From a checkpoint of a small image captioner: encoder arch vit, 120.8 epochs.
Rows from block 2 of the image encoder, named by matrix and row number. Rows with one number belong to one attention dimension. Each number is 500 + 40 x the weight over its row's rms, rounded and kept within 0 to 999. All counts start at 0. Numbers have three digits each.
# q: attention query, key and value (stacked) (encoder.blocks.2.attn.qkv.weight, 576x192, the q third), inputs 0-63
# k: attention query, key and value (stacked) (encoder.blocks.2.attn.qkv.weight, 576x192, the k third), inputs 0-63
q.41:512517508530503472492479562485513536446477581517511510459524477454496557542425565523464468534459515508499474472487508506431467415631471516494480500499484451483471429561473449528485508599500515
k.41:458427524440418450487393554534503453523506485500499477499489529610453520503464545465524509529489513503488527525485524501508563534521529462549484504475538458466502551529511551510476487537478478
q.42:500493511516460585454406437521493531540534465474446493489525517505465487520532491515492556508501519491509542547445491507540590457515498510444470517512490537430425466508577607466529470483507465
k.42:519551515539525517479564510504561389489577564464523482524538500560501540454458433552439501428523488529500517521553552543536455500633490480550504507539509542474463509539493556493519475467576412
q.43:482511531583490498500510515490520523512503544507490505451508596519584492406489512437472545529585440470526536491586459496498463483490510464552526487490503475452531604473561520551432578497451517
k.43:510478479556475491516572541465486499525482503466515536493511456441472518432500450466535440482501576506506513511489475507471435501573512480557527483436493511434475504461433534489386503563488464
q.44:518508501438508545503528460534556552471522424500496476481439554436502449440475430508500501495445503489491532483575449440491506506470500495465561456470466455547474543567458510509502502442521516
k.44:453557529530521562565482578563542502510484517566531464452534468553446540484469564475580486415530480545555497435487521502517427411452571556578468479511484544492437381488540516491480499544531514
q.45:495466508447470457466504533486515551532358477486501574489463451461529530511532425418520484506475518482471506478472506520501508499592472488496502486456519518437486450505485549395505484486477525
k.45:465499459426542420486483522509483534541460488562504548536401491535499482458448479489456538592537609460454534507517466530506551455512471565492549478505493495483541523566493457442502527433472472
q.46:545476467499469450573461465509422572497528567466502469488441512566534447495515558521495484495516499491506498493558487519495523425500564508541519498482506438481497452512510553518509499529500570
k.46:464482506432464498477443476480494479561444478548489514535514443486544502491511475460431496521480456451484502485539490529530493387439486463458481447475511496474502475452491501482622537494491483
q.47:571459490503444519570512504457484466476505521526489544489515513500514506482442529510489480477468453649447525463518548457475514502500507470518432478510524499503462486515499592588505544465446592
k.47:494508481554414521472465431493498503434554524476502493526534527465558511522459538493424563516486526560466465514471601466564536425493451522451489531520492452492495494530479475567530589474556557
q.48:459555593474498501560466439454504450497518486523475508531502496490509504441449554501551559555525475507482493496504516578521491537548470457484497509457499498532533499527475433445452450521470496
k.48:497512542471468488470451462572397512583453531529508516503529512494525515510480585504493398513501485503612497498557417482533460471423612528509483398507467504491510493472533470521484461556501559
q.49:438507516624517534486454470515486437527463511513450510453452500500545501507505524503520518601524456535568494472538470538560545471567449515499469497507530522475506510551458470474482472489485568
k.49:500512468578420526480521480470513528526555494511528466468493498508493501429498585429450536458457420499490532538494501539486528479518523529430531494596517485530460406504460511566494553467409467
q.50:503471548502555531521436480561557463505427541501472565420466571509464486441493465516467526439517463522461526532466483489532512510493489502403499495540455579488571487465504488439493525539516488
k.50:555503517522537452489521565521463535491507543500527444485529517567485499527513518483444482496491580475459399489513443483523485506523447537510522561497485520498500531481463494531475493457495462
q.51:620510500564567412535546519431495470457471554503494497481482465510495518438407483508548503518503515535494489491540472478478523470518559533455539497479474549561471459526411470461516492526506520
k.51:461573560511536463450456386502481516512491461545510497517481504524499414511540548576532460499564521460565503514503504468509537490480527509497527509514537479498598424489491531539412576458481490
q.52:521447472478574456456562541507523487533475576473467549491467484489449500492527504507524477494545625498493421493515562466571441485549486575565568524462547502594496501557436475552445507447456545
k.52:461502508499521468405492414481438502503497470458500490507517492399468471506534587430543582532510495528563492486559503491446535476508504556519512501592516546487524477514526508467424510493518508
q.53:502523515480486494500504502526484482506542579496501532510482514508488499501521502491449511488543450501488486447507434558511455527529485507441495496503493499532512427559484594498597455487482507
k.53:490526486543473523465444474529519498521500490488465532454537506523522481557510520520565494536491470556548572568528484553484416433517506504462447523507506538499499497513602438520467456501583514
q.54:449463436595498551454501519487558435502416479479481486510518548454491484393504504554570477459476505465510522487472474476586458457457515486465533503508481482433499460414486454468525510488507499
k.54:500424511475492543509488471504472489406527545419527489503515497547439513532529460470450451517536502514487491519590469500583536563530396467609627513504552497489523524499458519484553431501555525
q.55:466550558540529490452460512453486493534492496440515539569468491531415505487485409542561484530522498495524525457535513528530484488514487566527471555508495506500540514527479486479526556452505459
k.55:530523523547513480436616557449491504517442514535536446510514535418491567462525490522477558483498569497490479513442538514514501512476523506492584471451535488496496451457508512439436519502441501
q.56:575499439478513480470528508520468525533537505500480478501579493504531535583534520523527450502496490467543503509517533561482520477545585550475551468523514505501475561544397550455507468564496503
k.56:445516529525489466466503586505503496432515554564533511472495489482497461444468517544514490393525501518486510545464511594499554492515524539485534495516493489519501459553397504551431517547471461
q.57:509469554490449499494402504550529557363585470450532449512554454467460523430513474496516479511561502490545487492551450435542463519556470437516521458517502482486513482470513486498494536458507530
k.57:500465504447504489512483469505488410496526474466533532532491544549491480518514447496468556492482516469409469522440484530425489448528480496493492490489480505505412417490516486496504512521473498
q.58:463423434492486506531507548543517502521504480500494516483469502520512585479436496620420454569502528504468429520515531518499582501454486630539493517532438602495514499494512498499488491475517513
k.58:566508504500468489443487497517406523518511501490495481518538483481507465605522519466443489494447543388505460538375449471490567476534434566484430496411495522459450491471626489449529474503459487
q.59:512551540471470454497442482488421544487480559457497511456585539514363510542469568481500518535477564447479562531507473515524524474506506555463476501501482461473484479495531489431536492547535482
k.59:465478478490472494465437554528557507531424408475527456476478464465507520365485561540533514474497483557486492503509449475449497459528572506515552464461451467449497460529441545441415483455516516
q.60:519448494498499573502499533402477508556423489497460460491453505516471508460500443478502585544409495519524522540492527562468611537522486518509472443460511491509526588524536507500473533453527487
k.60:501513493487407515495522491522493456431469509420543517495442534429444476492562563466481504466534492459509464498495491519565526496526513535563468500501477423517501571470516546510476581532490481
q.61:450539452546491467432460493504397494552546480509537503522543498553482442482468605509485502553482467459534483510539456537522544529490485492505499540393549516539503541536448544488501531567467491
k.61:496507494502480473451490530428581576476431461460503547500593461503528562516527559486485510443511494556489479517435553512488508528476564451451533509507483495469498421462510508485377523547393508
q.62:531521492520482474659475501502506485494462537428533471537502504483531538514422495503477535570441560419508483436601504520489525491528566522560496412481534483536433482493544505465475469495506459
k.62:542438491467457510526501505512509560502570566519485526516594547587491513511537515470507522517425428484486444459482486515483467465433490417471440497490508440537465535593526542540495492466504475
q.63:601561461488450507534523455524407501492427513489534495502476479534555499545515521511501503445540484494484480507453526483491433400537550502511457516478376507542502538561516594548510466544475495
k.63:465539485501472554538517495464527472561488443564463497502512549526539367442519532561555506514447495537514506494520479526505488516493553423491641506475492455505514497532473540513457477443493461
q.64:521457402485507422501488494496553418465507447505515450549483563559470544509505450497547480498484493527504516495504468536592511491504567436500508500489506537485453405583420529534457499538495432
k.64:497433527490500528513486548474473516469484571511546536528438519447416536484479446497489509546479513494519508534508523464511510508450458515413455501437520528497500439532511426368490423451525554
q.65:493442486508388550499458503488554483490492558459527478444503417551530529534513469525508460496480498498493505496536522473423574495431440565489499549524444424536458556495505541493439520490484532
k.65:472364483509521472481493495500407534483516535527574478514505552451484461486480441431452502511464559520445564507539507498524495431481511500508576509490477519509525539454483477533495491408472500
q.66:494501496440362407484531512518457552575511471485483509519494489475485486479495476495504591498437473455503536500579474448507505421481509538464449526564537568435461487458514489554506523471523488
k.66:502456474414425429470553437518490513502541474476466541461519509521509525534454504520512506496509507506472443532606525519480514470464513479523501497572565565432503506406470472507488526465468462
q.67:543469504497500488488477442528501553497503480488500419512401502497503564489503497491471503559526488489492548516445479495509539499477468514389419505523470490500459533492487496474510502565540488
k.67:407529527524499476442472508488517456534503494417465516506500456519517526480491528547507486481403552522515505520544475483473498460470402509549508435489407447517535506526530488520496515512462530
q.68:332440593514522530530499530510537596554500571504536490514498517521500509560456482516524514479559453511515462543496474470495556517496502441556498646417472477506518503521498429509568478460455491
k.68:338447496512534514449515487432479520456492464474499542485508484495513496467503539499428495500495506431525465490544469548489483505505548539490497519471489448562471507485449477501498517392529497
q.69:505419487551471594493589476489430453497422547521448432425598513485523573465496509440505484466483550540514499470470453478499444590584462532499473486546498482485498584440502503528537491495477387
k.69:451339502552519517498453352498451500501540506445549489521488459420520494586530552518542462468505439492436449505543490518414506509532480470497532525507469503495465550536548443440467545496497546
q.70:517635519420443520501521476424486505500512486419503492496496483468530535538520528495549501467503528499431496504428449543544460410494595485502539518502515504389425543495483460539545500519490401
k.70:574608495450554506495504517490561502496521510548481497472492441487487471482510566486471465558498494602483472482518557506529502493478549459571492480502535538345497428506568513459486534422509552
q.71:510505554524453504491521501469415557505520557445470505552454494570606496542558506475536500473498476529442498495515475509435510470487511558504528518512594503516497486561449562481509502408497439
k.71:508543516518477478486517389540491582502432533463519508467505516414463472507523487504438492560465505504446479514525514476384544508438497519499509507500505547508539441482490435505435477425491581
q.72:341477483530471418474488472526496500483550485466499449484489553427538597531495494445464458525490490531498432452417489475460485490473433499454498497523427510403447494462597511454477445530488549
k.72:412476618492523588527501509525530597549473495526500568485557535503455502480463480513578486438523496531464518417543547492552478513502466464576498491476483425468479516482415490493358492495491478
q.73:527547471473493492438406560482555536533449508503574638535532507496519551509548531518452482502461438557450509514488534532520526469546517505480424471555515491492455465431463434488478543580509495
k.73:607502529413524465396533561495548496568481489512491394502395494587475523456545532496539490469559443432521525453536527483485495504557493498468521525535518457461470457514476479488450502530522538
q.74:472573582478456563531522483524503473501541546522520531493435476443580526567545509496539504548504596438520414476481490492570489497573467494493539491433538537496495465516543482586509541567497515
k.74:482573503501471524554449508516492490495584534524510474493552565491467510488527512456429475566480501481469507526466534571511433485430533534482479405429556516484497567521578490482581526507479550
q.75:491418518571490533345501424499471546521473516508512475499412497450485478585542449504481494409432458497483541556473479465484504519471498473492484652451464468540486558460487502527412519476456495
k.75:442457552568473513494518461482488485478503514554570494527537473472567469441536504519563470541496548527523444541512498504501582496543514535528504506497343524583521554475480484456515489499456520
q.76:524608565567451489483486523503509518436450475552503515434519501472508452501467451510421471505564488533438492517547429517496496496474528454482493448450497473489457551511426557505493469496524516
k.76:532451540488516579560500429528489460453535593536531482482482515550445442438447463549536418476467531529475496504485517512516523503495514512518485522581560615508524417411486481467491494618450584
q.77:462473546584377526501520493460459514508503471500510405527567499467473408519494482493569480529574527503410504488518506538498498463471532471504514502520508460650510501488511437509487493346516411
k.77:508513525508530518380489556494508498474506633575543511474494492542428525481494512506468560445546493551456490507467559479435521518515502509491500542459477579575458543498488522498419473510483529
q.78:547528597526476494483496492485473520448516479532480570523499547469508602506503434453444548478517507487507497507543516558505574512479477418632506424493452513467518513502482458545385485488590512
k.78:541512501530485436463429507507511453473490482513514418431411489564463491472487506495545483530537474502476519501479535455515528466558504490513481465496490566523555441467434439463497500506455453
q.79:551613522553532570562504435439503498492467532476510539499521541515560531579542494445464495447576505452553467426424499480488470506556509511531562509504475516545499525493524456516586453431463588
k.79:467541520482498562417467475513509464377552505532500439501498565495469461530468604523433516485513564513460492540593516504525554512498456465482515506488498513520532518525569547548450460407539454
q.80:403526590537493584499514483521452499508490525490500497493499512527494479511465468482490580492511495501484455533537498532486504486493447427463496463409471513529501527504630430508548526510512579
k.80:367520566516565495530518471516468489500530487424490565481507502543478532454550524459498462497498546499487531469560551537488502464475465560498480386436561503491580503504578474542492487467495533
q.81:509558504551515493544454489523494503524485534563443493513489525505495539507499515558510551525495523527493436507500484509501476471467491478513521527521504496417479441495494483516470550481591518
k.81:485472523498486462499407562497583500513520506535464437531438423492474503490480484443498546458487522480498506519468547472498496505509556483458504518472516480500523495500548395482528542571449475
q.82:533445495543478460589462483549516488594516507560492547461583509450485548464479509543504492499529499423521490533487421504531490552468523545548529508519408515450502498499508485478503508554556548
k.82:498497559455526521477417512533459492520502494473534520508529527475496379463488495513504482482430499585513535465527524541495431563531521481468504495396558419494501475479502484477458428467496465
q.83:419500506558469460522479529543461524489464510494562493495487507458467499492481559522493491535448546461530491577534489501507502481518513470438482490485486488636545537504548447522485468465613373
k.83:484482521515531481367432490537505499524547506465458537467474509551465507499401561519629511507487450503462508502499451463509545508500501516467541477461506565603473557543504492514496493413440542
q.84:439502505406431459487492561426489451501459483442472458538509497573499489515458459487514494504560423480496497495510478505505527503422498467535535552586523547502511503507511490493431497503520517
k.84:441493489484464492479495544509460566532482447557592476458476512526458478550474530521508518479556574509477474534492492490523478546610474468506497382540492476467507493439516430576489519550506499
q.85:421335432565480538442520529517487513556505562558497521489539436468510493491517448509509497529454486525468608526541562486513490514525528470462522569511558506454480353519511480471474486477439538
k.85:375383502488535500526531497424459484540491507451413512504510518499435509481527436475531449498486537451563477486510502498546498577556466478508481487521510449481501568412484388515567487389517475
q.86:614539452459473529526498559492509553509498496478563452587449494499538468469535532517565457491513496530450501523458524409544487487497487518508548562512527536461467549609437501505498549495520540
k.86:604434456461542512523559598370495567443420494467405485462508501499480517493468497494436498431507493518467517451545538555471541542481546402457495490501574459456518470481513468474510435496479428
q.87:639519525524540593503477501423471468415512557527533481492560490496565488594511465494499543472567468386488492480479575505485541536526562577516444508514434512553524459543525564496533503619502535
k.87:552497514552485541528542477489533506489555519477493445467613513511503527476516542468483483521469534495515581495478516503537461432532429502487531505462487512520545525571489436581470479487503536
q.88:446617588481430472432505426463501502515505548523502584492520585473502516569518467473476499550504505502524519545515495492518489507445515437484484394427520552581442559511503510528575524506596440
k.88:613640534453487419480413500453484486483430535445469478524492484501492528495560532517507528537521479460506495482488494517523522493511510432532493387637571577535452455459413440577521500536512438
q.89:652555475500482495530482480460553500495478562415413506454498464471446504495526515521458523476533468544570442508627520569484478506513493489484505426507584499422475561571511530518539525468503510
k.89:526496459484503543562459560504458453467440541516450442507487415447592504491439502569498487497528519547459477547418480455503529502445537505525484484527513481428452543498483454509477493535506458
q.90:507528515448496556501456593529531486508446489516550461492503449502553511520501487500519500524505548503507515528518501536552522487511486493412519368470537408522538513480578500561452543526522547
k.90:582479504453572494533427509449516568507478500492475500441502509500475523525518521487498457493557522490502474546501509523520458475485472541504515460546492499512536575493560456597483506509484551
q.91:604394442470495474495485570501522529577568446473492429380518466527450507595508500483496495453477458459479498539492568503524524457508525439530471595537533485465471493459505491488454480513550499
k.91:494385483451475455543538527533462523457472507501503522530525488584512499424484436511474476547457562455542549487542433394453492594519499474508520643565534441457538504482500486502482497496475490
q.92:567560541456457481494460498448439497507564497515452455493507521499426577561458415510479465421472479537514428490484379483418502494455503487493440439513446407495506499501543443531555482482607531
k.92:565490478469528564506485486565515524475491530560582512560482488475558431442538501460494442533531512536506492493596544503425485498501507513559511557518527457483536516500502515469383502502530479
q.93:385353472529452514448521504508526522480499484453482541444499504535543488519507476492450461529627492445513531447573466488548413494497487504514505557491492511435449464552468500531464527482491506
k.93:346377503497517515534454436455590525467546492453484497533503536447585494419464509528532495503511518463538502537581534506460522494512493499513527565453363480469523509514477449466497491587505547
q.94:464513502511496478509439466488561489493556448484478631536504476439481485577441498523444520497482517500482478530484531522543523481528530485520500531585509494530515460602470485488492435497529480
k.94:509480483499422480487536489554470482472522578531525466503564493527545500409534504483499461553500531519504474505538508489487449519523480500437505512461500518586485490472547459552489469514463551
q.95:624575551482486511542489531438410538497533574506536498513456501449525534488343506474504485527503473463471531523560433527491534532476485457553459481528517464498464483439507523490505477511469556
k.95:596505460465541506472439597565582467489530458483462432476518472587511510460508580476536539550454501509443513382506507547497500451485447503487469514511554487471507482492459459561503518461499515
q.96:460606560446525469463518561542485602498477467453436536484486492481409495571428580499496503468488494501506470507505508458535506508495560414498408414499517493366492491445588489500503572531525520
k.96:502559498451637474494485525482535515453463520480498519551517467510529415480478441372495515507512524499556511522486463523464465575558535479478514467503511453462495512505566435557548459535460559
q.97:478442426386543510506536556503526528530495493481457500539502447476497494504495459524473527394381502494649541504532492498506511495495467438536508454447404444487451500463615527476489478424536508
k.97:434369392503517538550457536485510529472454546482595504500517508522443566487486468460503507571439465510496499541509475489481512413501560519383515468501503479482510510416492540512506524499495463
q.98:521477491497443488479475431591449463517513501506537523513506460534541482435457544521551479507482579510464502476506498478574494513494471440496517489560500513554501455528441513541494502478503534
k.98:511497485490451499428487461512459563495456506462425476422518466502500512501542511498510508465528453467478493529502542527435486502501523490522526482502504483592489500473490506485493476467448449
q.99:440457572502458534604524492510514485566494577504522466519501480524502513498506488589455499470497505430441570550478490509498444511493499462517562599477500479398543496522536475535503492519499609
k.99:421382492533598582518537468536522509482486571505498477514507502468500465511486501472534476520597479531487495494571536501589482517523492537425484499457473446425529470513519559493514509512526514
q.100:487374560519417562529493436520511584514511526502471504523502448411498528502492458468549487516575486562441574482484545482444525425505484517548470436441499473577494473482427486449495541523569471
k.100:487460594495505494497490509446460504558535526465540524473538491510466543513502514504457485448521511500510401498472491497524505538483523466499495503423513503437502470556555489535460473464403498
q.101:459493463491485488451539476511422510518497538370507459516512498460514481496497477520506485456404488532463512546533500466502472488516509429497476505580534465492473447475519444490493493425500442
k.101:479508485418496491518498517500534493495469497469411495514516499550545482470522535468555510440503501502614560450412512501509496474455532544552568468503504514522444500457517461541531484432464533
q.102:515340479589482500496466471479491507479478483575533503559569576457525470505486477498489511574522482446499481473518450560501515504511495545487570608363432539522499514557489484487525441497511510
k.102:475446564553423525483462505450471460551500481522536488486490520500515513447474511550587409502542518470484503556493474469495543502521482515482492499426429420560539547472529493399506491482462524
q.103:507563463468588543526473504561516544511483514526466492499478535489465450506428507531469581519507537522530422421509480509417490543468493502548564518548481426424463521509511502507564500486471507
k.103:496392440451540579490531489516520410493486569543473401539498478494555530526490465624518559495541473587483484553575490470496487484552545545501469459489446414477506493508536430564474531567490518
q.104:550590558469486504530480505431472498544508517522469560499490444452482551561433569433426475484461483515532425452524522512473561539527567514487571461544507500468497486503490485526517515512505451
k.104:582625454441505528495514508537508530518500584518514429536520499501504532509494505465516550559497492567519519542528469494561510501514460490439444449575576434473468505529527410481492497490511490
q.105:427479563544512583584446491469586555546451517510453517514504486495523519511520493499511408487499546479456501509525566529490570504506473563559478522402410459530499523504492458485508480522545549
k.105:473507499566619499545539474519496497489468454472494492508460487505492467482511513477548466526488489481481500442539477490463464419456465491440438462384490446554569530493514526509429480480502468
q.106:406533451484461478495474538503477517543463490497527450487485501506532484494427449397515495464601478494600511520551511496458492533493552424466481529468411500464484442536460507481541482521476496
k.106:474412489469540511479550496446548529484555516502491497524463537473512518528508512590464509494471447497534533488590509514501545525551407529501493501538518498504472418500560487532427525477578513
q.107:480506536500432527343517543489476512478508496598470526434460505463508475539512505577499445524497504460516489491491414513451432390513582518506499509493526466530493513552486511561510409546500508
k.107:459479480502489494477493448520435527499522490480437493517541484525543535509469479518554468547525430517556605405495544469512540506497453488518519518532514561525514540493516494473500575508532516
q.108:558524428567496469540533510467483488526525485511505422430500545509412475530555543484534426500542506501512454499492479580497522535494430521508522508477472558571589491519454512516465560551472525
k.108:568444546513553536521486472526592511450522572548494460504424501528540532485464531534481491515502413481492515455498512518481488471493455509473552643518528523532487493492510489479508471438546546
q.109:446481599546540379460479530483502503448543585503538418500517529533494501481524534515542506518518457498451470507555498459443495486504456532468571484485513502584483463539497519528488519561562433
k.109:491591597570458502450441454497504575489483520536483508492430534518505497571534495442447537466448551517495538454511538576527512566522518504506511448437573560572556577423518424558496475501507515
q.110:514425440514536487428503485502467534506503537483507467449507554486515525472415477516458540549474555493544432484519516432511499476490500491457456523510493443495459503499501566569498503529508537
k.110:423500469578496534547397479542523513448536547562514469528541485494493528449552426506499489482484506496538559526536508532415550558492561558465517502494395478419576516532495443465475485456509481
q.111:424539533609483457442447491513508563564505527458489446445528400523515485481619493504522572481458537496489459537500546398522500505518530506490486423486482600510510505496524496500505494477489463
k.111:515611648494496472505405524509500530482533498471499502524529498550528468488481519499536518476475489492499495492455452501567445567477527510490556457463555534560505584468499479516456489558524476
q.112:573499436448467463516503518550479563520510474496495510515509509507500611548490545530515511491488539515433499530546441548511499475471448538504459487499452359473423422489466475514487555493521510
k.112:584432514490461507475492516508491492626538494482493541520493505443497532426468470489496449520560432557518476513499600468496533521506489498505498539455562480424510537445490496455495552495519551
q.113:600429430458470494446481577491478504426523476511505542473559562507520486526488546521527512550469541503597456486448490460494500475478514485489559507588493491499554501450471520486499491599494508
k.113:513378473438465563451469483467561487540513447546477478486513485517523483516522504526509504476442516497544546558499473535483476511514497496501485585530494478459469550452495431525471483499497538
q.114:491472475527499584556477496517515476591491543496509508529523542416504409497552476480558562503545506534527510453514498527486418493512455589527531446457495608506553465537511518479508492425518509
k.114:457551468465552401485464546494484505489489550579492387498558598444538502492501505499495417567482481501433512564448448566493509502544501467487549485504485452543417499552496463494533526456488469
q.115:497506522473492587468481456487490530522462485504495485503399453483521550577532587487485537512465559502430481508554491494496485472506516445497576422469563545556577511559480548531478487518453415
k.115:546506498561492511424471509513463443484468546536486480529471451535476545524482457512481571472529464526512535453500451537468483445479525513521464461498521523570480478568502450499508521484497525
q.116:543630441496477480529527605523492455463537567463508466440592520466498471473491419536548494496526485508500528466494500511465501454508543533525479461562520475471489496504512504497490493536459519
k.116:526554427360484503507497435477472541547474470461451567510487493502500655526533518499404488498469475422562522489479527534539567545483502576451493428538554418432469513500471488503536492488497516
q.117:536517520546495435484445494491483525460447508516465509459342514464559526393456534480523534513578515484503487530511519510484477449559536481522494466408464496477436569482499519485565498473473500
k.117:427489556452514457541518497485540478486540532418425530523527519501511511510496514569530496509490622470534474497479420490436566494500505590497463473474484472490601518565521451531499516529522487
q.118:680528444453470525455486465485539503567446516504480502524435499526476478458493478510449526488506502492489468487429482508505459502482518477447469441532664571463453472499444526497463523462471509
k.118:626491417428439473510499480575540504512521551439466446486552486420432509518492568512499501487502520499467475523551564508428467506529511492502438512589568521450448438486518493473498505475545491
q.119:459496504513552519663467561533533548498536505525477428540505571509491529524524509500477495386526535508515577546527498536515499428463461525478510483491499496539537494462549431472510340501504492
k.119:588459539502564536381501450468499535503533523549501536497515470598524470491524500537515522419529493520493475431556488437491410506472462453480455506414535512512513532502495498532603542465483527
q.120:526510486497507534499541504559428497475524478524433511570527560498459525584485566491459522493531507416493432500616506529507508480485516490509437524482565501392429405450536512541555533506496508
k.120:425410440460497500497483455501534496503498526463477564484536466415508502498505477445423491454501469513425533457544494510471439467500534492511443531488516467435489419528507471517499524532556536
q.121:479494576576510504480476506480485478484525515535494518519519477407481476490498577515467502521484489481519505454497549539488480462536487497526502479533581512647579553529505495484494508524526562
k.121:558500631550546472488459406503483533482503537501489560534454589536501467425494501531539473465517500501519478490445493543457507499460505499522560516546488578635560539525501528529458514533550462
q.122:586686465468499489519447447524462490474550488497491440495422503522475514460514502475555500456503426479527516443480525566432458483501471494526531449554596454494540509544479514551505575479494493
k.122:657535479459584526519497446486485596547493554503470500434507524518540503506478531521461539479491574517493444481503540484506515489561477477508522416550593506504493565470521447526476502583507523
q.123:459405507505493516467511572500559536494448531541444489490503544541499524513486512466499508479504490520474519541494507490504462526571593525504526516459483508481539502621493569563469455525556492
k.123:440433493546488485476512484483448492407531533501505414450557495504525528469543480493489509544486489491477513536493433502462534463448508498496431515509459544491562501578495489543472470532512518
q.124:363605574519444498451434485467572483465490476473516532478495522541510441548479482418410569483599512493531445494553467517548450471483483485521574423513518544499501502519472486516500471431451390
k.124:533603577497460517481482488504550508496491551554506561565488545495521536520464547548536436463505504507437487503473465538535484502545576547492433452500611586572500487439489541517475499577598533
q.125:489501579561501499514483505480485561527505558501481422499433538444427513581539476478564511520521527422468488490532501518544498498519488516491459477504526526436489457446476507566449569486486505
k.125:459486467530519545603473492463465440506543531436447502618579500475524466469527508501489506484514539519499487446550493619500490495503501526567482471503560488509524560492484455497483476476480604
q.126:504477464529609477541512566507492557432553449503474541510477454469473503451439584496491545456504499447497504508477506470523550499540520539499513513461493491480521616542488459475565494474504419
k.126:498381553537556497489504407508514513434431528565533439481438501464570536491488381483437518489539521506451481490562494472466491488501517521464466457404512520491487482519500548515505457526515489
q.127:487414548673449499508503506475526496455486449547501498537515503388503514504473530482463486487498523441443481538470507511473509468528543480489536547499484447475444511482464536491428487585455503
k.127:436428570558515508539525515544469437503495520562522474407502545519483492499527427447566497609527502515529571494495499577579553514499470551506465456439472497496532560530500461544526486405503590
q.128:510575465501438463513494542526453517480501502472498535533568458518454506498501502563499535424554537497471488477501503548517513434492538496523508449485634505507528484528371412513510479500401502
k.128:535475560563467471440490429501485485544474465491498477455521487430508532550550453441486494580474459489485464412440429467478475505473492470500334465506600570581503503474342424482485518446561504
q.129:396525457488532521598506507558538518566522503523431534450504531428499527525477517552509483501596508498562503504541473506576524516510519553483484390510414480500541471446554440583470491496489460
k.129:436480504488479427475552432512519500478524374523494434581500399483531522492475518505477516547447484499564451479521492481500459475472572508495521569486437448461494435519480536464476535498397449
q.130:509483481494470509489486526479542468532502516448540520505497551454574513503499512511510515541528505441527552476500532496499440518504589486507439480427554492463475453438509512499476490513508460
k.130:523529451504458505470473529495534470467446468508464569520556478504543531484507548509461456511525481566571583480613545501501506509504455522576505566573478502495501480518528427498516442469470450
q.131:512535621383516456496439508500488453541556442520446511472601477536526474547440490502510504486451443520509517495499475511427530531470449484382431489476535491514488435546496539472468502497482550
k.131:417480503537522508398567554533520490508515527524491459459435540512506507422497491509452498535541580466470465541489558492517463534494548480504546491429487563536511465469459440530490421530499496
q.132:633547476453491481552509498540476457480540517450530513533441502499513484511496566449454541431512483479445528619516474480540511482464483498570440507523529435462553576505482503447588544569499506
k.132:515557508524389500596561532429484480522525478504625527470434525510540469458414489453506455485573526515500454480493514514529510414607501495502519416419532520462511508499510514515446508518499486
q.133:581489577486544442478477465496490498558506507579485565508450412495519452532515504446486594545465476436508464536507461523504537469494505567493466467479463509474500480484528499479488551501528513
k.133:516484488635474514429461492463525529504566424489491499541578505419482504535525471446483520490488495591414538482511500471513506492414499505504539497500495528513502507544583445520530538477523539
q.134:482514544531508465510503497511442543472459523424415520478521522399498463519513556428570501530455528530508445479499500553456448517418469458516557602427442585486519464475433434457527524502472472
k.134:511484412463494490471474525543508543536592498445517449472476430445470501513495564569471497481510536450572478432539566533462537499545499522489459428465553446537531423511469529527574504503504485
q.135:512452534501569479474488617505483497489487397450514400434492482532513492497480479509473512527492511498547469505487557497501487450523524532555475557522478557514489485508430528472599539491482499
k.135:526388514486507452527570499520489501493515502501587472486509438484476515516515612438442432501498487436507460472480526545458579517533496539474493461540573452574489553453512486477484541412444519
q.136:543503536479519545467402577485428508483487478539501509512521489458461436531445538519483493523577497501548531536467552576498471430494519593538581523461472557498481521574538455416547471582512513
k.136:429508524518497485567528523506534507475469508481483471438495510553503546475490501512552509449507469435494533589466499459499464540503560474511566583556556451494533601552603480574499503494544487
q.137:553473443458514501547550507462454484487530508504498500514490441534544504609484513506506493550485443526523524516445565482454460453506553543511503491636474412502528527481452493467512469466522485
k.137:492580505435480541531462435501489476519525532485525496583487460540536511503520512536514464464508484474519469499621551517506501469486475465496446524529600501490553462517609554491503525509486523
q.138:391563494485489517527533539491480544534550494473502518527499490545512488519482469474476509392600497511502426468584498500506518533523513448579502434459477529507520422482518554509496548508462531
k.138:482449520530498449552520488489453493509504442507479495535418501467471497498525553434518532498511485473549482442511452549459504521498543489515503502546472466494574490493449398499448504466563516